config.toml
win_length = 400
norm = "groupnorm"
widths = [48, 96, 192]
max_grad_norm = 0.5
max_steps = 5700
Rows from block 7, named by matrix and row number. Rows with one number belong to one channel. Each number is 50 + 15 x the weight over its row's rms, rounded and kept within 0 to 99. All counts start at 0. After the name is the row's rms in percent of the matrix's.
# convs0: first 3x3 conv (model.decb.0.1.convs.0.weight, 96x96x3x3), inputs 0-11, a 3x3 kernel for each
# convs1: second 3x3 conv (model.decb.0.1.convs.1.weight, 96x96x3x3, transposed), outputs 0-11, a 3x3 kernel for each
convs0.73 097:51 36 59 55 54 51 39 45 49 57 49 38 63 51 57 67 68 65 45 27 43 48 46 40 57 30 38 47 62 78 31 40 40 32 38 26 48 57 42 86 50 51 59 46 48 58 62 54 49 51 35 57 60 38 55 38 27 77 62 60 61 73 50 67 31 31 50 24 44 63 37 46 55 55 49 76 70 61 61 61 75 60 51 47 62 43 49 41 60 43 47 64 45 39 49 45 68 61 61 60 81 49 54 82 57 47 71 49
convs0.74 101:34 66 45 51 90 99 23 65 60 52 54 57 35 45 76 39 31 55 46 47 51 44 57 71 54 48 53 59 47 46 43 40 54 48 36 32 54 47 49 47 15 71 55 53 37 55 43 39 61 45 32 47 43 54 34 44 59 57 57 19 39 42 69 34 61 49 48 56 95 62 61 29 79 47 34 41 42 62 69 49 58 35 62 61 40 53 72 35 56 47 49 49 49 56 43 49 51 49 51 55 54 51 72 41 36 67 37 58
convs0.75 104:53 31 55 24 20 45 66 56 55 30 42 49 39 42 73 41 19 72 50 68 43 22 53 57 29 52 51 39 57 42 30 58 39 40 82 30 59 44 45 51 59 51 47 44 54 35 45 40 54 63 36 64 53 27 67 60 48 62 49 61 58 23 59 27 77 26 55 89 39 22 76 27 57 43 63 72 73 53 59 64 56 37 54 40 64 66 46 46 52 41 55 46 51 57 51 56 58 31 66 55 53 27 54 53 44 30 38 40
convs0.76 090:57 48 50 58 51 62 36 16 36 54 52 53 83 54 62 61 32 49 43 49 39 46 34 34 53 46 45 48 53 49 76 55 55 62 41 57 51 40 54 49 22 40 42 19 51 61 48 46 57 58 47 43 38 41 46 34 53 71 79 62 52 26 48 50 07 29 25 04 48 62 62 47 52 27 19 62 50 50 28 27 42 35 65 52 48 48 38 36 49 47 54 43 45 54 86 56 28 43 42 47 61 61 60 81 57 51 49 39
convs0.77 093:44 36 55 37 49 52 45 62 68 15 19 42 64 59 62 47 49 45 57 66 69 52 37 53 61 41 54 46 56 56 50 54 62 40 58 61 49 42 35 62 71 64 23 50 31 56 74 52 27 47 37 55 68 58 46 70 60 50 45 42 65 57 70 55 80 66 48 57 63 47 22 53 53 79 65 54 54 40 39 41 40 55 48 44 39 52 61 54 56 67 38 12 40 36 11 31 36 23 43 36 51 45 49 65 51 23 16 29
convs0.78 110:56 67 59 40 78 58 69 99 96 60 82 64 66 62 05 74 65 73 58 68 69 52 35 48 34 51 52 37 41 46 49 49 50 44 33 53 49 40 50 37 39 46 47 47 43 38 52 61 30 51 51 60 46 51 34 64 69 01 38 54 50 48 40 68 54 69 39 43 99 82 41 14 40 38 45 54 44 72 35 63 61 57 48 39 71 58 18 19 56 69 49 62 35 54 56 52 48 44 36 41 41 56 76 51 45 61 44 32
convs0.79 095:47 44 33 53 53 52 66 43 33 37 89 35 47 71 60 50 35 62 69 43 62 59 68 58 50 57 37 51 47 53 62 71 72 30 38 44 54 71 40 54 66 46 24 05 19 54 58 38 53 54 46 52 43 34 46 39 22 50 54 57 56 28 69 45 57 53 70 75 65 46 42 45 26 56 52 39 67 70 41 43 67 24 46 45 76 64 77 40 46 47 65 66 61 47 24 29 46 34 45 39 53 48 69 49 55 70 69 72
convs0.80 107:49 50 48 52 49 37 66 66 51 34 43 48 62 58 56 53 62 53 28 32 21 43 50 46 46 35 50 53 34 42 61 74 53 58 49 48 54 50 49 47 53 53 47 68 46 41 44 51 40 37 48 46 54 60 42 15 45 60 18 36 33 36 58 46 69 49 70 74 92 43 40 52 37 59 50 35 39 39 79 42 52 54 31 51 53 43 34 65 64 51 64 71 66 46 57 54 52 41 41 63 89 52 51 66 44 49 74 54
convs0.81 105:43 37 61 47 50 61 35 31 73 70 32 60 49 29 55 83 33 33 61 23 53 57 34 46 71 38 42 55 31 40 43 42 57 49 37 52 66 28 51 36 31 56 61 40 55 54 40 41 46 37 56 62 38 57 27 88 52 44 53 58 52 82 38 34 63 56 36 85 65 49 39 40 74 35 77 46 31 65 66 28 54 58 28 57 49 61 38 59 61 51 50 58 50 04 65 89 72 33 33 44 48 48 71 50 42 67 57 38
convs0.82 091:26 37 47 40 50 64 40 33 44 71 51 71 55 49 72 56 37 43 45 41 47 45 47 49 63 60 54 29 28 43 62 63 56 45 39 39 53 62 55 46 43 50 48 53 49 47 53 57 34 43 37 31 42 48 55 49 49 42 40 57 36 55 40 42 70 57 25 46 43 79 84 56 58 55 52 63 63 44 44 48 31 70 61 47 44 34 30 70 59 54 33 03 45 56 61 63 49 28 44 38 19 48 72 75 76 84 85 69
convs0.83 102:49 16 64 53 20 54 73 15 43 45 14 41 52 48 43 19 75 52 47 54 55 47 43 59 34 62 36 57 14 69 59 34 62 67 32 44 58 56 70 47 53 49 50 55 63 44 34 48 46 51 54 40 57 51 70 80 42 55 59 41 47 64 44 56 23 48 40 38 42 41 52 51 62 68 40 47 71 55 41 60 50 34 60 34 44 48 51 65 49 59 50 62 49 45 46 46 64 39 47 54 23 58 68 25 58 64 21 53
convs0.84 096:33 29 28 43 68 49 60 82 55 32 49 46 50 67 61 69 75 55 17 55 52 34 53 54 48 42 50 44 94 70 44 76 52 42 40 35 47 51 71 38 45 50 62 53 56 66 44 36 34 06 15 64 53 58 42 35 66 47 44 58 61 83 62 67 99 50 79 69 61 55 44 40 41 86 56 41 67 30 53 46 47 42 60 55 67 58 40 19 43 53 44 37 57 48 61 59 37 45 41 31 16 18 45 22 34 46 46 63
convs0.85 104:62 73 55 53 53 55 56 57 46 55 83 68 64 87 89 59 68 22 32 41 68 34 28 51 29 36 38 45 41 49 38 27 45 40 26 50 35 39 60 50 38 43 55 45 43 52 59 49 28 35 38 18 36 39 48 58 48 47 55 46 27 54 42 81 63 54 59 52 18 64 63 55 67 73 63 55 51 44 41 48 59 15 23 32 59 54 67 42 38 61 42 48 66 51 49 53 62 44 50 34 46 31 68 70 59 53 18 30
convs0.86 099:53 44 36 41 34 59 48 19 47 49 41 69 40 46 38 40 60 59 37 40 52 50 43 50 39 51 58 44 44 32 31 55 34 39 58 41 35 38 19 41 60 34 58 68 45 60 43 51 58 48 54 52 46 48 31 31 29 68 67 69 54 48 48 58 75 63 45 31 26 50 37 55 25 65 46 44 46 30 50 49 35 43 31 55 21 33 39 62 51 61 37 40 54 48 24 27 47 53 43 66 58 30 63 66 51 45 55 44
convs0.87 102:42 50 32 61 60 38 67 53 39 71 87 63 45 55 41 36 53 55 63 87 69 56 62 50 65 71 58 41 56 52 29 37 52 51 48 63 31 45 44 58 67 61 40 62 54 50 29 40 45 33 39 29 27 39 33 69 59 40 51 48 56 57 55 56 35 51 87 64 71 64 74 51 36 39 47 34 46 58 40 33 57 39 53 48 42 32 55 44 33 57 53 50 54 66 48 53 56 46 45 30 45 55 42 08 32 68 42 52
convs1.73 093:27 56 34 50 53 27 54 73 70 32 13 66 19 36 45 51 74 60 33 30 53 44 48 64 55 45 57 48 66 46 46 03 75 53 20 73 49 38 47 38 46 48 66 59 50 43 32 50 49 44 62 40 33 46 54 26 60 38 48 55 45 49 26 45 34 65 26 34 56 53 79 65 53 61 49 59 55 41 51 39 48 41 64 61 25 47 36 43 76 37 53 89 45 68 65 44 27 56 35 51 46 62 74 61 55 47 53 70
convs1.74 123:52 68 33 53 34 28 30 54 45 39 49 31 47 59 70 80 44 65 53 42 53 68 81 74 32 50 38 62 37 59 43 60 65 33 31 75 68 57 39 30 32 42 45 40 57 52 58 55 79 66 26 56 56 42 52 50 53 76 58 32 28 54 78 43 48 47 74 67 63 38 44 51 44 45 50 58 52 62 63 53 50 61 46 56 40 33 36 61 46 54 33 52 67 41 57 54 53 41 43 31 45 56 99 73 24 41 58 47
convs1.75 096:81 51 49 36 41 66 60 40 70 66 55 55 68 42 57 57 30 62 58 44 63 60 38 63 57 41 58 68 71 51 73 27 55 73 18 48 45 88 35 48 33 36 59 45 50 66 74 38 52 42 32 53 33 41 66 31 51 48 30 38 53 25 61 24 79 35 65 57 31 51 35 33 71 21 67 51 54 55 41 36 33 55 23 56 51 01 24 52 42 45 59 60 46 56 48 20 59 57 39 39 56 46 33 45 54 25 42 62
convs1.76 091:56 37 68 53 64 55 57 86 56 75 61 36 43 55 30 42 27 59 49 47 64 46 37 40 62 57 34 31 52 44 39 47 48 68 41 40 43 47 52 50 56 43 47 30 52 41 80 64 58 62 30 59 96 61 45 47 48 25 30 26 46 63 46 40 38 53 46 41 57 56 59 43 71 53 47 48 60 39 66 54 44 65 71 67 28 47 50 42 15 42 37 66 39 47 45 29 71 49 36 42 36 45 44 24 42 30 30 42
convs1.77 091:41 44 19 60 79 46 46 65 55 29 58 50 35 53 54 28 45 53 33 24 30 74 46 44 45 46 32 58 66 54 48 42 56 51 35 19 33 39 14 43 51 26 52 75 61 47 65 36 70 76 47 56 47 37 41 07 33 40 35 42 37 52 46 66 64 47 51 56 42 66 66 81 71 64 38 65 47 25 52 48 42 26 44 48 39 36 34 39 45 54 66 54 65 50 19 60 75 48 81 72 43 50 40 29 57 30 30 43
convs1.78 099:43 47 28 12 34 49 48 43 46 51 43 27 37 52 44 44 40 39 38 60 76 48 60 80 56 68 66 50 49 51 50 68 82 62 51 48 29 35 54 28 58 58 67 76 49 40 40 48 52 76 62 61 65 46 87 57 49 51 47 42 56 53 44 42 41 50 46 54 82 31 50 61 31 53 58 71 58 60 66 55 58 45 41 22 69 49 38 51 62 48 50 69 70 79 47 18 68 54 51 63 33 53 67 47 41 54 35 41
convs1.79 091:27 35 51 75 76 49 58 59 50 40 72 35 31 59 38 61 47 52 57 51 55 32 18 43 38 35 51 34 60 74 56 58 44 50 40 51 56 69 71 30 16 58 49 51 43 46 38 51 44 51 42 59 73 39 44 70 62 64 63 74 69 55 68 48 43 46 66 46 69 36 34 40 49 54 35 33 48 31 38 45 36 57 54 37 75 79 63 42 31 34 35 62 74 72 78 38 57 60 63 38 71 77 56 60 38 67 75 40
convs1.80 093:52 47 24 39 54 39 35 38 53 41 36 62 65 58 52 57 72 59 58 78 79 47 55 47 65 71 59 48 80 54 44 49 39 57 75 55 56 50 34 51 52 52 46 68 45 71 59 68 86 65 70 23 00 43 66 56 76 73 57 61 66 54 75 71 57 60 47 59 26 47 59 47 57 37 57 24 24 48 65 46 52 44 18 44 41 26 36 56 56 62 75 54 52 66 74 55 59 68 43 70 65 51 63 53 42 60 58 44
convs1.81 114:47 48 63 59 71 79 46 41 63 46 38 63 52 90 71 57 52 57 33 85 33 36 23 17 71 35 62 38 23 64 26 66 42 45 56 68 48 72 52 52 25 33 56 36 77 25 34 47 36 29 56 42 54 53 52 54 37 56 61 38 54 61 37 49 60 53 53 30 29 50 57 41 56 53 66 40 16 45 65 43 45 57 37 48 41 77 58 53 67 44 80 43 38 63 74 53 75 79 31 47 59 30 49 53 32 29 30 65
convs1.82 096:47 51 39 44 45 36 51 61 48 55 43 57 35 57 68 55 28 34 63 59 64 28 52 67 70 49 40 34 28 36 43 70 62 51 59 41 53 55 56 32 46 89 58 74 16 76 79 65 72 73 82 69 62 60 67 74 64 39 17 07 36 46 55 40 22 36 46 32 55 42 29 48 61 61 58 64 68 63 34 04 18 41 48 49 44 48 41 32 36 64 62 68 64 55 74 84 70 58 39 42 24 29 68 60 50 51 75 30
convs1.83 130:45 38 52 56 50 56 50 47 77 60 45 56 36 44 36 42 72 24 36 41 49 26 38 29 43 41 28 45 79 66 55 52 59 52 51 82 51 56 68 59 54 44 48 21 53 60 69 65 45 47 59 26 44 53 41 50 54 30 54 63 27 65 60 51 63 26 51 68 46 51 59 38 36 51 37 39 62 47 46 64 42 60 59 66 49 46 33 42 41 55 27 83 42 55 80 65 72 72 76 41 50 25 44 57 40 48 44 46
convs1.84 095:64 47 69 55 35 59 59 70 65 53 48 49 36 14 25 58 63 45 36 46 60 72 62 56 38 31 24 21 46 60 38 62 56 28 35 45 46 46 46 61 43 27 54 50 22 59 61 60 62 76 43 92 70 68 70 65 39 58 35 40 38 35 48 60 51 50 53 43 34 64 88 66 59 43 62 49 37 55 63 76 51 41 57 71 50 84 91 38 51 33 51 56 48 59 63 54 56 50 45 75 63 40 63 47 48 34 28 60
convs1.85 095:51 39 54 45 39 60 42 32 53 37 38 60 22 38 36 32 40 29 45 67 60 47 54 50 62 61 62 40 38 52 54 77 43 56 35 58 68 46 28 62 59 47 28 38 53 45 33 53 78 74 88 50 31 43 35 75 39 56 44 24 33 54 39 54 66 65 50 71 32 63 63 45 54 47 63 53 47 38 46 35 36 62 47 64 37 41 48 58 42 58 62 36 28 39 71 66 35 70 40 41 44 39 79 47 30 41 61 57
convs1.86 087:38 18 39 66 38 36 52 51 48 40 52 29 42 67 45 08 67 52 66 56 70 64 48 47 34 24 38 29 75 41 41 37 40 65 63 36 55 34 42 45 75 63 38 81 50 68 27 66 70 42 42 32 52 54 41 29 30 33 41 55 73 41 41 59 45 46 62 57 59 27 60 64 58 52 48 59 31 45 76 73 82 43 57 66 62 52 68 58 31 75 77 38 57 86 35 36 69 27 50 51 45 47 37 31 26 78 82 59
convs1.87 098:33 41 56 54 55 33 45 65 62 50 53 52 67 65 32 45 62 53 40 47 52 38 58 63 58 53 66 28 53 61 36 65 71 39 54 52 52 41 73 44 23 28 46 50 67 51 51 52 46 38 57 58 43 58 51 65 40 67 76 41 31 61 45 31 26 37 39 58 60 29 47 67 49 43 27 58 45 28 61 33 22 47 53 59 47 41 61 66 69 86 61 56 50 60 51 53 60 79 62 68 61 46 65 67 58 65 75 69